config.yaml
dataset: "synthesised sound scenes: up to three everyday sounds over a background"
time_shift_ms: 50
spec_augment: true
fused_qkv: true
width: 192
pooling: "mean"
residual_init: "none"
learning_rate: 0.0012
final_lr_fraction: 0.05
Rows from block 9 of a small sound classifier, named by matrix and row number. Rows with one number belong to one neuron. Each number is 128 + 24 x the weight over its row's rms, rounded and kept within 0 to 255. All counts start at 0. Numbers have three digits each. After the name is the row's rms in percent of the matrix's.
After each neuron's rows are labels from the 100 clips, of 14976, where the neuron reaches its highest value: "responds to" is what is common among them. Only what is clearly more common there than usual is listed. The data: synthesised sound scenes: up to three everyday sounds over a background. In brackets: how many of the 100, against the usual share in percent.
# fc1: MLP up (model.blocks.9.mlp.fc1.weight, 576x192), inputs 96-191
# fc2: MLP down (model.blocks.9.mlp.fc2.weight, 192x576, transposed), outputs 96-191

fc1.501 103:137118162137119118132119133115141082075157164125138128160147171163164174167143141127137131138113091129086147135127143099121140077082103096151137138117109107098143109137118152148073151123138152112110136113112143128092091138129139111110099114136100113132111160085148129118118102109086150088
fc2.501 096:113132135127123124105164179135107130127104124146078158110114112150146151075151144116100138115119134146078113107138169105102096166181110168161154142139126101102163145147118135109089141135135078119117129128096144102142139181117150094122085111126103119134116118182130137137153093099113133133
responds to: quiet level (59 vs 29.5); background: none (55 vs 22)

fc1.226 077:142110140120118148087148083111151102111099120080112124107144160102105106106120108100112103095102148093133111093143139126110092098131150121127089135117160107156116128118153168114086145091091113113143122147153100157140145126147130167095133162117136140124141070081161148121128139115116146154
fc2.226 096:097145119125124151113149179136088153157128164140126131135103099172161166142133165172143142159145128120099138124087128145141131128145099123137164096099105123095136071141106135128119120138147125136105106127095169094157119154089115096184064113128110063126085154162100091137116087126137123107
responds to: background: none (45 vs 22)

fc1.428 100:136138152161110108105152149119096136126180145147111093122112131155144167132154176142113130133153101151091170128143133108107123136107068164147170116110099111114120085153091134117138143148179100117068143149094139081105126170116134089157103075132094133123124169132144117130142065111104137072
fc2.428 131:139115119094142107170113094136138137119104126111171126110122102101127090118103080115167107103090125126174109130156104129129135113158162119141089164168138152172145153102151124136179113141125142141156143133170107176146135097155113151098181120117136153123159145130142137146130174155146136120
responds to: number of sounds: 3 (67 vs 33.2)

fc1.520 091:133089158118154127105133154135147090094087150124129139112135151155178161143095131123140125148111104120088094092111132110096107105121117162139160108077124090084122113107103149119129128071099149154099117108107192112105118145114114107131074136111076099115112132116117151107111101110130113145
fc2.520 108:133170095152094118170081074140112166150150066123131097157134122102072097111145126127125118116147163150160150148173136174153138158124131115108118141181115153169111168160135104137125144161155107110164156128166084140142120106146110126144182136146172173132146112128145130101143161147126131119
responds to: background: none (83 vs 22)

fc1.386 113:119138155131147147093147147116119119120125144128116105156141148152160162119112160148112157160145102128077150124103124129107112102097090141102150090082091088100118082115126143114088117071110144135087103120099154098124114153096111107146088113119101099125099124120115092109080089087124116095
fc2.386 082:101133121145117115095161157112103144144129143142086158115087131151131158099148175132112153164137134142089133120113165101132096134132102171165152108137105112092135150135094113103107133133145107116108117125090124088106157156091164099165101110147094108132134102146107089138134095123130143123
responds to: background: none (56 vs 22)

fc1.32 113:125137154129136149097156149116108122122132150131107099157131143160158172128122154141116147157137119139088159120095126129105109116113112139106154079094101092094106085121122122119090125074110125150095107113086157092125119151099104103151083119112094090128102124122099111100088081102123103096
fc2.32 087:103129120138112117096156156116106122133128137144103158104107130155148166116147191121105142158147146151108129141119154102094110133144088171145156115139123120091152134142095135102116136133153090119118135094084123085118163168105164088172096104139080127127123126134126110166140094113115131126
responds to: background: none (54 vs 22)

fc1.236 091:115155152163115098101171156116078131133144128132101113109115120147138174138158182144117121121152094120097138145139142110117145153130074159149167115112091108093131097146090139120132164162169127109062150155101127074108136165144156085146086080133098120141120171145142126148138086118112143078
fc2.236 129:162122113093154117141107082115148130128095125094150136111096103114114083105111078110170114099079144127167125116135129125125131108158165132145102156168135146197154158105136129121170119151153115142143146135183112176146136100150127144086180130116129158115145137129147140144143185147142146133
responds to: number of sounds: 3 (62 vs 33.2)

fc1.564 080:132113143143107134099165166141106100102129146123119121105126138175135140157136159137099136135134091132080139087108151121111114140151076172162197106093098079115153103146098151116115137117159096124073141133102117075102129171119147079173105095131083109140120142155133118162119092097103136127
fc2.564 095:137121118122131118158092079128152152136114105129168115148110117099118103139136102125196114079093162129177142125134135135122143134136157117151100179140121168162147159128150125128194139177153142133157152140177118180129131121162115155083170121137142152102149166099139149140151183174119145102
responds to: background: none (52 vs 22)

fc1.115 099:132101094120122110162092133133120133141127131134155085121122103125102131155138119133130089112125115108101130144156090129124164115106130124144155150120174149104144122127117121142121095152139199121110156136124136125083119080126127159100104093138149111168151172111136118140132132138123126124
fc2.115 087:156147121164135119108160106100108128109144101093071137142133163099091083118116170133099128085142141130153131140165151119112129158166102135113113112141100109132134127127170141131114193147121058140118148130128115122154123147157128091136181130124129175108145100157158141139140126151136152140
responds to: quiet level (68 vs 29.5)

fc1.235 099:130153149149107093084176152103083123144143127155108120138128139150130148115158171132054122129172137125082152135131147136110132154121081154138172085109105108117123077137133137125130143120154116104083145131082127071114147162115123082179114097135098121124093146121126117123125085084106140096
fc2.235 127:146119118105124112158116118140143107114130113101160127104105134114118084128122089106195110096077136134185105144152130128137133129163137129143103169162127146158152182114133126123152133152137131125141150126179113166129135105159117133077185137125143148125151135110155160146154184179136144141
responds to: number of sounds: 3 (68 vs 33.2)

fc1.558 098:152118146129107131135129115099151084069146146110141094155147187154167149142140137136150138136122102154089157137124138100134129065081095124135127123125105105100127106159117144124058137094121145107103122112103140126119090140136139104126095133126102137131132114086136138133097099112097112086
fc2.558 092:119113132138123126097135161120127142143100110156116166096091098127127151081122118098098129132122172144111134093134159090124079163152135187149123129150153118102153165152111134092096146138145096137130134135113128125129162158121138117134108137124105131126147098167118125149149126080114132149
responds to: background: none (58 vs 22)

fc1.291 099:134151143165108101084165153098095137125155118144098117129116142159138154128165171138076128119158104120090156142149149124107130136113083158152161102113094098103122104147117136120128135150173105112078153148092129076114146166130140094169100101155092125125100156126133124147133087096098145080
fc2.291 137:160119119092127103154108112136142125118111138103165138110113128109111086127119091097192102092084132135187123125149115118131143124145155124143103159165128155170159166098135122133159123148143134127140150120177121174134135117149109135085166131117143159125165144107154157146143184170138131134
responds to: number of sounds: 3 (65 vs 33.2)

fc1.365 088:135096108139113113178090144129151090119165157131162103115154168156151156175142122120115133141105071145127143142116096118144176087120134103136143143108125151104138136138105119153083093120138175116103128126130149148083106106130104139099113118143116123160154146109140132121121108134106108112
fc2.365 073:159128138123104118107110096116094154109132086154071131096091127101094116070141142131113117102104138130161096145162147112097100181138110148154141127163134103161161134156160124163115175137148062119144187119123107128159129129185142121128178154132136184073154115127144160144151136161116155150
responds to: quiet level (64 vs 29.5)

fc1.518 082:155131146120130146080159150154113127111127117163075107119100135144137133101128140140072156143141113141081110109106121138100100129162098179145158087097130072099148133129114109124130123095134109137080107122106167080107129149124139077175106102100079120114133123140141131140131098116151091117
fc2.518 103:148134123114132130168094098152126158131135100106151132160111099109110113152125103143196120105102145118172153141140127141135157142115147112126120170176119164182132157133140132114166133157154127126150138142166122165137125113148104151088173135122146152117174174118124114142143178199120134096
responds to: background: none (53 vs 22)

fc1.393 096:138113118168091176161107127140152141140157141125156118137126117156132125182154115160132184165146107157145178144097106143145134112136137117106116126153081166145118138157088102137106088125128113102147085112151137150151115087121105149153147130135156115150126118130099100115088118142101086121
fc2.393 103:161137127112112099116125120119072128133135117114133137129162145117115139172133168130122079080125115105146124161148137155062138133112084110116167116090118128139106081132156147176183150151125134128098185151082110090092140124161106105145109126150109169108109150085149144106147094133139152114
responds to: background: none (52 vs 22)

fc1.151 076:152084116171106151172110133117145123109144135133149118110107112133130117125149089131140130133100115148151147128112096152143144097169157110110094136124124161112111144150110104127074085134122110105155107115173177165152116096129106126114143139141135098164150091136119109114111117164100092141
fc2.151 081:143166157114099115087134138144114140134128129131124135143134123149161151128159150130102083133142147101096137140100143154101111156100117132098162094121108092116122078124193165136183159115130124084104143131094146093130130145107104089139089124140099132093103142135112130105125100127117124137
responds to: background: none (44 vs 22)

fc1.249 102:122115126160093161148097133138147126149161144133140106143134109142144130149164126160113178166145097156141191142107099140158139111119143132128107110162097154121107136165085099117090093124116110094155085121143147145143122092113119142144142123149133104148124110132111092112103108133096089095
fc2.249 108:150145136133116118142120103143074125136148116110153132133163129098112133162125150117117073080131126096143113146168137148072133139119082096120161121118125109151104099148169155165167163149108120104086185160086107097109140121175103123148123133137129176096102149090150160115138107130141134130
responds to: background: none (51 vs 22)

fc1.46 096:143116145123157127108150172129120102098096140126099154116147156155179153129104151123131135138134115156078105084094145105119104096115113156135148103082118065073131107096111134092134130084123145161084120107105177099088123158104130094138079132103071102145124110107117136125122072118143120126
fc2.46 123:131167078135122133177077101131116177169147088123134085142125106124070093131139120147138125116144153125165155153154124164159146176135133117107121129185131166186110144144125108137149136154163097123169144146168096148152132083139122152153163126132161148122141135119128125109139178167127130109
responds to: background: none (68 vs 22)

fc1.344 085:120094152128161171144122163133157114128102145139129127119133135160176125122109126137109140180127104132099125118091105150140084114120135147106132102097115100104106105119111111085123092045094152157104096107117156112114136129082119104146088127105110088148110109128087093100093091102129085139
fc2.344 087:155168096141123122154082079142118164136143094101135099145102135080109114125135109154137141094147122129180164157172113168146137157139136097138092142161139176169119138139151122127148118162151118121154147148141086146169125106156129155120183118131158205121134151095186138118137174180138129106
responds to: background: none (76 vs 22)

fc1.569 090:137130105164115105112154134127106106113115114096101139072115113160108137107155161099121086100115121124124100093133157084107128156156127155185148135091118119116178129139114179096117164179140111118081154143142142102147149153137150112134113142132115094122179128144140127162188117165105171148
fc2.569 090:099140167148066129097124147092136100110127175118131143144154155123158157112192148148105131135138107123123138159104108135101104100107117113110095110121117106092107065158164126123152138114117142046123118117118151111126134145109110106116112134200123094129100101117107139114106114108146126130
responds to: background: none (57 vs 22)

fc1.448 089:134099111115128089158109154135123108112136142155139121076097115115150171139127138124138086111090101151123107132145142093138148144129102128167168176133140149074151169131096140140143127162165130127104145084106151119100103110157129115125106119114104140143186152134149158149153111155154129107
fc2.448 120:141161116133142162118121086123120155148109086072112174154134115093084077115112113144125142105133170069144134107131153139132101145118159104105112118156132129184113151125152155113137154118131102136148149174157065158155152135143116143123172179124157153093120120135138124118109166113118153143
responds to: number of sounds: 3 (64 vs 33.2); quiet level (59 vs 29.5)

fc1.351 091:140094143106135124114134138120166107092052137119095150070110134168150149117120120122143150152099103147102095067090137082130079097152145160154133136121117101093149154107113132087125140116120129134110088115156151132128139133092143114122083129130094090139165103138115121138127102115135123143
fc2.351 103:107158082140126119175101129118087147168158126139145083159113117113111104146143140159105129122181116125143161182159120160152152136136099102122146097160141151152118114135103107140128120188185128129139155136117122125151114113136137136169134105141137142149111158123149101154127151131155111097
responds to: background: none (56 vs 22)

fc1.82 075:141124145139126120118151176142129105111161155166110080105118157176157169141121169167115136143105091167118161132097118119123132128136098146129196125120134109076136115129093124116103117152146134120108102070118168097089100155123131104145087091107105105148160115124113128128126066164128098064
fc2.82 077:144158144110133152124083105110163136116102119070113164179115077125113123114127111148148149113124140085141128106109176130138112168118124131141102161180119126170127133143154157110179165123091118130149122150150085161133159104118098139111164145128121153111129137102119140118104149158106172117
responds to: background: none (66 vs 22); number of sounds: 3 (62 vs 33.2)